config.yaml
train_examples: 26041
input: "waveform_16khz"
bottleneck: "vq"
encoder_arch: "gmlp"
encoder_norm: "rmsnorm"
encoder_wave_strides: [5, 2, 2, 2, 2, 2]
encoder_width: 256
decoder_norm: "layernorm"
decoder_blocks_per_level: 1
decoder_block: "basic"
decoder_attention: false
beta2: 0.95
steps: 6500
final_lr_fraction: 0
weight_decay: 0.1
Rows from block 2 of the encoder of a small waveform VQ-VAE, named by matrix and row number. Rows with one number belong to one neuron. Each number is 500 + 40 x the weight over its row's rms, rounded and kept within 0 to 999. All counts start at 0. Numbers have three digits each.
Before each neuron's rows are labels from the 100 clips, of 14976, where the neuron reaches its largest size: "strongest on" is what is common among them; "loudest" is the band of the loudest frequency at the time of the peak. Only what is clearly more common there than usual is listed. The data: two synthetic voices taking turns or overlapping, over music, noise or silence.
# u: gMLP up (value half) (encoder.blocks.2.mixer.u.weight, 336x256), inputs 128-191
# v: gMLP up (gate half) (encoder.blocks.2.mixer.v.weight, 336x256), inputs 128-191
# out: gMLP down (encoder.blocks.2.mixer.out.weight, 256x336, transposed), outputs 128-191

strongest on: background: everyday noise; second voice: none; crickets; thin (high-pass)
loudest: 4000 to 8000 Hz; 2000 to 4000 Hz
u.170:490527503481488470514499467510491478485481557545478519431541486504536514493509589458501436527516545526521499536475502507510490489455428446542508596467475508441546514510493509508564473563496490
v.170:501420554498441494506436431447586546463505478530468424504483571491432465510500481537491525495444521528510465512498499488484438581433480559553580497457499529476453490501453466481473456531513508
out.170:494569564487476539521486484487515483492449509488465460473498541463401505564477430519498580479499486536573498515541568476558486457467533537513569448471497488519518469471456476504437459440416494

strongest on: background: none
loudest: 500 to 1000 Hz
u.185:497440533477497530475495465489472479493459527546507499470427388500515429423571566534456489584565504500457479546547542528471495546574453487498521564476500503476583479554551466510555537497522418
v.185:525429560471488427514433425401526548528520502502450385490507546470467492470495483505439531502445565572488441500504503469501432552477490553585580480515533529487449514468498474490454470510520492
out.185:479567486482458534493534521510519522524556475419471634506529481497457627497508489485474439536501495520551621441537497475496478517496491486457579456501466509493488519595471466504561473498507535

strongest on: background: none
loudest: 4000 to 8000 Hz
u.86:484504557527494477478461513511526496517470581462442470461508497558444525451504487580471475578500511535456478474571551447546451574484587544513525546471536526524524558475486469491528463577589475
v.86:542440538483519577499494499505473454514495550527554442450475521516513516447580451484493464535570485461511475425507479551422524554520503440491434471494452455449483488495510441433490500488457510
out.86:512503555509481533472532516446491497544555594453533584479588412533475484541544521575466495589433441470534528518488451487531468503507511424542539502530476547511503413505484408498540492486472445

strongest on: crickets
loudest: 4000 to 8000 Hz
u.215:521449526538494505462510461470526510488511522591494491480514485547516424498471572491569436515480489515463469528510462517461519563496455444516494577504508518487538453498433486467512453549513493
v.215:522431535514481513467431439417515509498494540554469420509465527485413471474473486464481526532428523570545492540520455514474480584468469596546606515474506536461527500481468434493472427542512510
out.215:524559542480466500548480533499532521430501532483458501529439557544434550529489457569496523424535516543511543520548542508538560542482520527542530434505581489498515449432475503485473444515473492

strongest on: thin (high-pass)
loudest: 4000 to 8000 Hz
u.53:497547559497494504465440496523520506574502534494436483432495522466487485558462509504536550531469434547476444547543504464521483519432571442468487538498484471452500519484531468515543450554475547
v.53:522502556455512466528477515490542492568491464463426448495502560523440542513521453461445519440504498510523509418579572499581493482430499560555483471494565444500409574523476520515476518508505554
out.53:442489500507526561461525523488475423513458472530467467446554484462497488454483487436520471476481549515549533559472445422421560497481477429501539508526528532539503415568488481527558496477523509

strongest on: background: none; muffled (low-pass)
loudest: 500 to 1000 Hz
u.37:460467473524502480495572514521475499503523484567525529509503467514538436461525625484544437551478525443486439551480472493434544512518427423529458627465483533514479487544480507464551505522493525
v.37:455455513494480474457468479497555502437511500570499461515486546449472434573436529516486502515505481561440479533494472460545455554441434491543493533498505511408488541507543494492490459454457507
out.37:532546522501469475525440561548512464449530514469478537607463529498480449503520472562460506454572504571483492434532537489555534499474509484489514397533560476520496474492517537472459470443506521

strongest on: quiet level
loudest: 4000 to 8000 Hz
u.298:519489539485527432537451504504535530540509586524465453445478551523488474514528549561483455486522523530469425497547506554525440537451519495568466530515571488468526560504451516476500427476556477
v.298:508552474482508441473509529527514487499551439490482485524486507449471606458482465407533509434538563508538516459549543460513573529453447549521496436551515489486492542494546549527457495520574497
out.298:520568503496480458481418479459534552485423599500496474525530545410466499487450538538417483541451510562487507550497563459565520546520440599527578505481534534503520542459462465491509447512563449

strongest on: crickets
loudest: 4000 to 8000 Hz
u.78:557493496528526447460496441512480451562543572553526507451515494545525453544482522486489472507535524531446426537513476546487429527496511455507522557528458470460473499530457501494515483542502532
v.78:554565452523552441484474507542441535455534562484500552521519470440542537439458512453557473431507540499455424541504499473469516550563502538473445482557496516483498484483571574504449479580570452
out.78:472493509432484448494463489476542484474448534546425496461503504488481500525502534493502501486475482507528430495509618437493439481461478581561558545541587459525490558505582520518456451516526549

strongest on: background: none
loudest: 4000 to 8000 Hz
u.192:561548433532561474501521555589470521490424559536550555472540484491542516495451569484492491443594532452441455541518542485553482508528567468466468522560493461507521505480520497539451516521501457
v.192:516478491502418456510424470456518536544520547493483504521478532445538505474444508486473468509447541520506439494534536478561490589446533495536559531466496535422452486454520503443455390534496513
out.192:525505510527481479525421457435494508491493521513540487543470588515479480505480479569486543501449465519537504509447484582496481537506539500444547507439463518477538503505438477439556440554479484

strongest on: background: everyday noise; crickets; second voice: none; thin (high-pass)
loudest: 4000 to 8000 Hz
u.290:522543481495508417479451521493468487511456575549475549389514499461493431440498539557440459521495488545459459512498559488471449529461558508497548581456554538463547466493501449518528467570447526
v.290:474389535462480510531422406442515542471510490523459427518454530474458469486468490535512493524465493527495469500481504486506502581436467513535531492460491541437497463483440461460505447524457475
out.290:436536515452452513464484441500572464503585446524502527568469508424460513514578426504520550439414556499616569477504501530511505531495479442457491434482509542478478534495433529476546482440477496

strongest on: second voice: none; crickets; thin (high-pass)
loudest: 4000 to 8000 Hz
u.100:466458511564544480449511494475548512521484473579464525469483536529540432473525612504494479548480471533489525517530469498491486551481456454487524573444488510484539495519493495492564459537526542
v.100:521434540550460506514461462414579548525501510555447420475497566494455448527473511503452539495446528544479470523500481486512448609456486525561580506499496538440461503496465448485504413548451466
out.100:546554560493477509515473519507519504486495502442458539534480545517437536549529421570479539456503460579515515439554552506573480520461548507459535430527554479509534435491476474496481461476428531

strongest on: background: none
loudest: 4000 to 8000 Hz
u.217:524536592559542485467477485535434443560492573541465478416534557496524503524458532527530558517514445528474493544542476529492467504548551502519488590500509531456576488487445404540526490534472494
v.217:439422536493438539518447448443581549462529465517486473534457542452465512475511496491512496506475512511537518485461460470486525640481474533524593481470507544427493456482468505432475409555476518
out.217:465561441548472548437481490518541413600486515488488562520512541460529526496395450428550464498421510514548464486457491415491501500474480487494529466500499492479421571530515542489519521493494566

strongest on: clipping
loudest: 500 to 1000 Hz
u.294:545495462533583512494496513479478451466508523491506546445507494408522454467498588520542412502539544506464524555492490496483485554528524494407466572472502481459548507453411479475547524494483493
v.294:504440581523479506501467455427561539518521519513454412512493547505422440518500499534452484494444519538490443504500494524535441599433458502551580483502502537452453497481473438470482432525485479
out.294:576588518536514514485531482530519486578472488447530496506462500528515485558534494538519522484549438530473501473514507547449543494495552351442523478489494516461610536541481480476516469468429511

strongest on: clipping
loudest: 500 to 1000 Hz
u.31:567525444545550434434483538579462508563456544521520521492585500465580495458426562464516459457551533463417452570455513547489510456523535479437485492535461491505504509473547528524411493519479473
v.31:474442503512514499517551460508497500439536506584491519475468559541523448496482655512558460534488427473492506515505443491507462521526514453542510607434541560484501494476481476508600497542536494
out.31:487479486534451502545466459451475538453507532492546465553495562553449468498503511560516507543438495469537536520438447528487466505543492535504515519427481540490506483469448481442525469523510460

strongest on: thin (high-pass)
loudest: 4000 to 8000 Hz
u.304:535534519461545465480456489515513459559529537552533511464514532484503517519473542521451504504533485553475466492529488532493436520499481479495514559488519436426498534494459542478537476533421513
v.304:526549451486574472459523541544468486523527481467514588521510439494573548487521500388529489447534515476500459488524527457504547475524467542473415505580524486502485508496561606570422532505576491
out.304:500557511537455532505499526492525500550503515427504612500483510496459568558522566600423503497496458540471553512514489450523580498503520470505554494491530524503513462513457486476582456471471502

strongest on: crickets; clipping
loudest: 4000 to 8000 Hz
u.124:495522578523514514511430437464496519526444558504454453393467505480512421463499588532525481538491450496477493553533498488530448519507520505499511553487496539443572514551487470520557493523449482
v.124:541449545501531437515426471453530567550487596594433482484502541486474423503435511512450524455469502537433436511528470492499449580489560530558526473542519496417472523443519469490469475561527485
out.124:497474506500465540462485473575451497517491518469432538516463560370560494528483512481482477505485500589504457491469490411457500484444491501493552454542481498502451509577501529503482580427471547

strongest on: crickets
loudest: 4000 to 8000 Hz
u.146:457480520482531499491518487511461520499524503599494486480491497510478415468512601510515491562472523487462477556465493483498500533482480468532484591473536529486483472494472501497567486589519500
v.146:446438541505457546489472456448524530451556504470503523465411502570454470541526484532469525590501422516492482476523443609497481568511598472511526492481437503455512459470469485434523474557517577
out.146:505522500533494461578481525530469503449523578500490582583466558501483472474507458586479485461526466533436510510517516480543508557513549455486467443493517470492520482431523532443491448465476460

strongest on: crickets
loudest: 4000 to 8000 Hz
u.229:512466502506515438519524453445427495486513521609502483488462470532527414416556567543495460536461511508504471527526500538456459506506468480519452607512493501485546473519489495536540518495551486
v.229:504489518558465462500506458529501520432550549470494506475497519467531448533447499448499457531446413526508434491534543434511449602509537439537507541492475405476513545508517465450529462592496518
out.229:501515527537465468563443536530477482443572533456478561608466552496433451488505462588468488489524476571463502530511548443549488548467477453487548474510549492532507515456500531455465451444468450

strongest on: clipping
loudest: 4000 to 8000 Hz
u.103:514489484560516507489472437479498513466478536512468522443496558527501479473452562435509476590455507533465461498583502525530490510531496513515511601436479558428540474476469445497485473582540511
v.103:503483398564549460416531524580461506570530514545527497498593442512544538549502490489511453498568431430425507498476466549513564491516511450435473614517464436508527460522513497520467495520504516
out.103:431492496510433513539505558544451559467497579473493510542541499547476484528518504567478458548533465478448564491508506426548559439549484569483517501477509500538530466478507476486557456377468525

strongest on: clipping
loudest: 500 to 1000 Hz
u.278:573523449526534469484512499516449495515481535544526533541542487478551519494439529460536464426567524498455452513475512555502505516513488512431492522556452506467532545495478534546431456530491428
v.278:486540543508519438493415434457553538473530481517510475512448515432417505461497547548455507489524510498480428463502528473514408573459527391510548513467543468459509472491525438470525463485467479
out.278:558522512548476499556470470445488553442499515504536477550453584510486488521490479576513543502447462478522541490484450568491475517542546513455513504425484526460520478443399463448552488528486454

strongest on: crickets
loudest: 4000 to 8000 Hz
u.171:465434544518468498549501481476506520444464535468524471515391556546499441485532517547463561554480506496502523527483497461559535524512514459532504498449536532434484471443478475484570413481462488
v.171:456444567532449485528481441439516473466484528487484372510479555519466405558479459543445563517437472536510495490492509516525431522477541470568536456466573499461429560458490458491538429509471511
out.171:431488519502568495518563434520450449431516545495560472457481513431484376501501518568478461568495495502472467549456471483454480522499415504549510512498535522490539463550483457515555509534502513

strongest on: crickets
loudest: 4000 to 8000 Hz
u.257:437519491550530445486517446476504535442469514568498505368501471449578482477521571554505437535509515505503489514516516518449520466485523463500520575516468549449531474511479465541447442506452481
v.257:471475556503516431467448475487514507490512582458456483487547467562511453540473519523456474492521475503431406498544558413604436530480568462542502511489504454469495525510530489476489424538554519
out.257:564504521425522473518516570510505500457553494483500515558435590540463482542496505610509520450540529514478499435531547505510489502523505451477539474518519487520488495481492493508427437397422473

strongest on: background: none
loudest: 4000 to 8000 Hz
u.286:509539526515552424481455560526455468547491552502488491462520491478540458486471503537469476455566492469447426507550532463520460546552536544468510472504535550477587542450506501526448423535453418
v.286:481430582486489448471428458481506551430527545552443448528461582478502425510463523524479464513460516563478479534468476483485475587467473520563566480458497538421465519454480474475494444518459459
out.286:539466470513511380482467494437428513500545575565542518500524590480525448547468535650457474567467506532506452542462493512484422527553552482525592514495466567534448513518483449489481446492495457

strongest on: clipping
loudest: 500 to 1000 Hz
u.281:506537485549546440456473548555429464517440627525556541453516488556584475482484516536500516484545543482408431505444464539456504481532532433472420526500521458500543536472500499522443496501509471
v.281:533428497537501449436484493477497498508494527602513414497494526487496431498471627493497487487489535486496455534504471531470492535528483478538535578458482556455510514489448469528495467518500453
out.281:506459468527529456483471488492451450531481551521528467508565548540489459491479554517467474559446492453515478562423431492470455507553491520516535573453497525554465536520507516494505477497503478

strongest on: background: none
loudest: 4000 to 8000 Hz
u.0:514537509523499479471428478540494483528478536490473517451465470460539461457446565581541473497518526471543505543532488591497468585483555508452467502466489509470607460489517471491510486555483454
v.0:466479467427507502445525551514542479547545468470470517465525466495480568526522489429488529471499527494548558440527508462518529477463430549530444465533534484507479571525514551519488537460565551
out.0:487561507453499515483512548471496489535539425489473600557505558530456525518512450464452465478484475504556534433504462454466503492488491494531561484505509539516506466564517519469527505478489524

strongest on: background: everyday noise; crickets
loudest: 4000 to 8000 Hz
u.328:524446531497519413486506444501459505575434538498471469454529533553534493498442520505518470499501512532499460552437515524498472574449533480575520514469531474508461495558480472482474533471513463
v.328:525477430549451504530481484499432528492537504536549512507434477426535494464446490520506470477489548450455483509454531443511504588506560567520483452515474459466477449461526522442445540632561481
out.328:543557442495517492509497531520568488521500525470479537498512554517487504501532492571415520490540404482531541473525523486566542486462511518536535480540579468516413543501474519531484521502476539

strongest on: background: everyday noise; second voice: none; crickets; thin (high-pass)
loudest: 4000 to 8000 Hz; 2000 to 4000 Hz
u.175:561488484488510527531467494480531507513490478518452524502508531406457517508446597433493573543495483556526475502551554515543397551458446473396498569497505510444631503574469460493589423564474516
v.175:486430538491442473499479441420558537492492476500465417517500549479425439505515495529468526527443558543524448491473489519502443600428490532540599488467523537432457512502465454480489425529492475
out.175:478495487463534511505535446556529539534656522460448563505511477413446549548553487592463540577443469538439510478491499424562498512453564523525551541492487537480479578498508531496514467472498478

strongest on: second voice: none; crickets; thin (high-pass)
loudest: 4000 to 8000 Hz
u.182:517473490492492506481511472499505463459536490621469488445496527487546440445530625538551480522496518486478445549483502506482480565489451497530485586476530526477534498498462484557587460578467514
v.182:551466491521462439470432460411546555527510550579482409463466526477445413491414506502467532445453518512542446516492468510535440563468507558572582472527479496475498481484480443507439391576497498
out.182:572550547448474471547466527485535507478470483464451531544442523475466566538556473552469502477536494586508525426526560503556504502475506513458533430508529478498518464500476471474452461451434496

strongest on: clipping
loudest: 4000 to 8000 Hz
u.234:532547599475507443493419500443512547534477540501469417470514519528479475440501556519450471509464526618468412530544535466496429518485574591547539500480541520454478526457488451522507465541501474
v.234:517441576464500570479514472541443466516517553549527445519491423552530507482483536471512494526545500482432529547489448605459524480525536464495499521510410538479490480500478436480507505506505501
out.234:488527587513451538510485451439515510498573528471516463495504445540465469525588540564449546564414551500534573516534441540515508513531455542532573526489519576502561444517445439501597496494519438

strongest on: background: none
loudest: 4000 to 8000 Hz
u.333:531521538559537456463496488455501548559451559594500453381539539522465519529426560524474496564490519543483489552511488525516415539491520444516480554547508487484479489446462477506525434540465465
v.333:508500436447549426451559538558528425539554454441532507514506492479497539471492469426523492425532536475511504453481513459496549481475407543504424457535502461482464531506546595540417543446563495
out.333:501520478567505431445447524526536449429457539518437531514528575444450488512451518534523462519472440518516406570526543463515537545498530518527528474531485499496444620483476576492444471498533517

strongest on: thin (high-pass); crickets
loudest: 4000 to 8000 Hz
u.167:488532513514501495490475493483496521530486568497486491458476518550497474514465560516475508537516512549498484554565500567478458500478496423470452595491512436404551496516452454538503480543444489
v.167:519523439478554475448497548516511478579548443448458497511512509510485539482520484420509536472557554521538528481522542417505531474483441534501444476565571466546447545538513557576482550485593506
out.167:498514545503459552491515509524530491524586478415451574553513470468452524515523535499434515520491496551539513550511494391536546533471461455524580495477543513554503480490467462453578426480466481

strongest on: background: everyday noise; second voice: none; thin (high-pass); crickets
loudest: 4000 to 8000 Hz; 2000 to 4000 Hz
u.54:475436510516505453442538479467454473501583558580510538469498504537530450545551592510493452564548439521485501536501538476484463554492471497487535516497478530467532537536462532473550474577475532
v.54:542476580544501454495428423445481538492475576574454450436506556508482418562459528529485553526463522516426441544539463514486453571515536547565519566525489523459447550507462457552456468559539477
out.54:489532548473460536526485559521508517510491472435477547511504522463466581537558464602440534484495482528515564475547531476566532497498523522448533409519538537531482456466507473502474484458416465

strongest on: second voice: none; background: everyday noise; white noise; rain
loudest: 4000 to 8000 Hz
u.6:500482513516482453507483488485536501476499525529504534454479537518489407476461533504481501517472495553487417523557537504544412588413544462506580491529523528459515535478481520508519402551469576
v.6:553497550527527414496467550491508516581501538486376473452542572527453509468479513533455517498473528540472440529587522501531425515469565491548527512481576438493446518442456467534512424523522517
out.6:475561510606501497557484506582510498452456511543534496542462552540539476578510502517540533472590446489483560530544485469513595500589550475474386528493540484452435463428490502452490566520514508

strongest on: background: none; second voice: none
loudest: 4000 to 8000 Hz
u.310:510494543464563452530458511519491537500518565551476459450491473472459494471474518573476465533527460570406447496501505545501421533492582473505504526532504462507541498534555494503469504512435434
v.310:500505549507518498540419463410470548473496512525502437523455417535503453456545484581514530549480510498466441488566512509471494532541541498531457485501493528501505448457487435457507474498554421
out.310:471490494485461446515474487455504528528499557460443486511525512500448493442510502546416497545528527539510473537534542395594493536485479482622557457508541514509489514424502504499485450512563450

strongest on: white noise
loudest: 4000 to 8000 Hz
u.43:518548515525489444497558517468484467512518480482485473466548465539516470500520598483513460541480504544550521495534494483522439471495473512542536568486509567494493586542579505505536446512503520
v.43:471500465448538511442540542518496425524584521476547542465573482511527571575503500462553520536531500450524495461483484479501467479461464504496509532494509466505431556545566520527496490455492576
out.43:411490412516497503444525482545454540589545581494490541499586501448524568559460536592510492580497474491468528547489526455496539504545470470496525557498422495507431528542474539555482480504532443

strongest on: clipping; crickets
loudest: 4000 to 8000 Hz
u.79:547545487452483491505470466508451538461456506588510502491453477465565479443377578500503524483495534507520441519503531521495510491492538488479511485480474582466584474456482445461432483490448431
v.79:547497492441508512513445511497574494563522503492437467506530561519407530526501440440425522487521551561500517458544527498528481504452473606573504470521538459488429583499507532525447527470518549
out.79:543542495492502496479509512537583419575562449456503526537546497519523514485529465414506465487494536483584513456487469496462533484433424480463476516505502486511499540560555546484501466437465602

strongest on: clipping
loudest: 500 to 1000 Hz
u.195:577555471515524431506517539547445486434488570507537541522519479473559502469422511501497485443542480454446491533486529553458470464521531514445465523518444508470530516478536524509462495556494434
v.195:464474596531447516531493452493495557424538493493485484468432509470473436540514498498558608586433471529545524522530481554496463531499536511507512526412494496452548457487445477463537508544503504
out.195:557521528514505471531472485460497524455428533495535458540462620540473470521480491543505563487486454506518515483513485533544447509537570506488549495447504484480494494455422427443512473521470481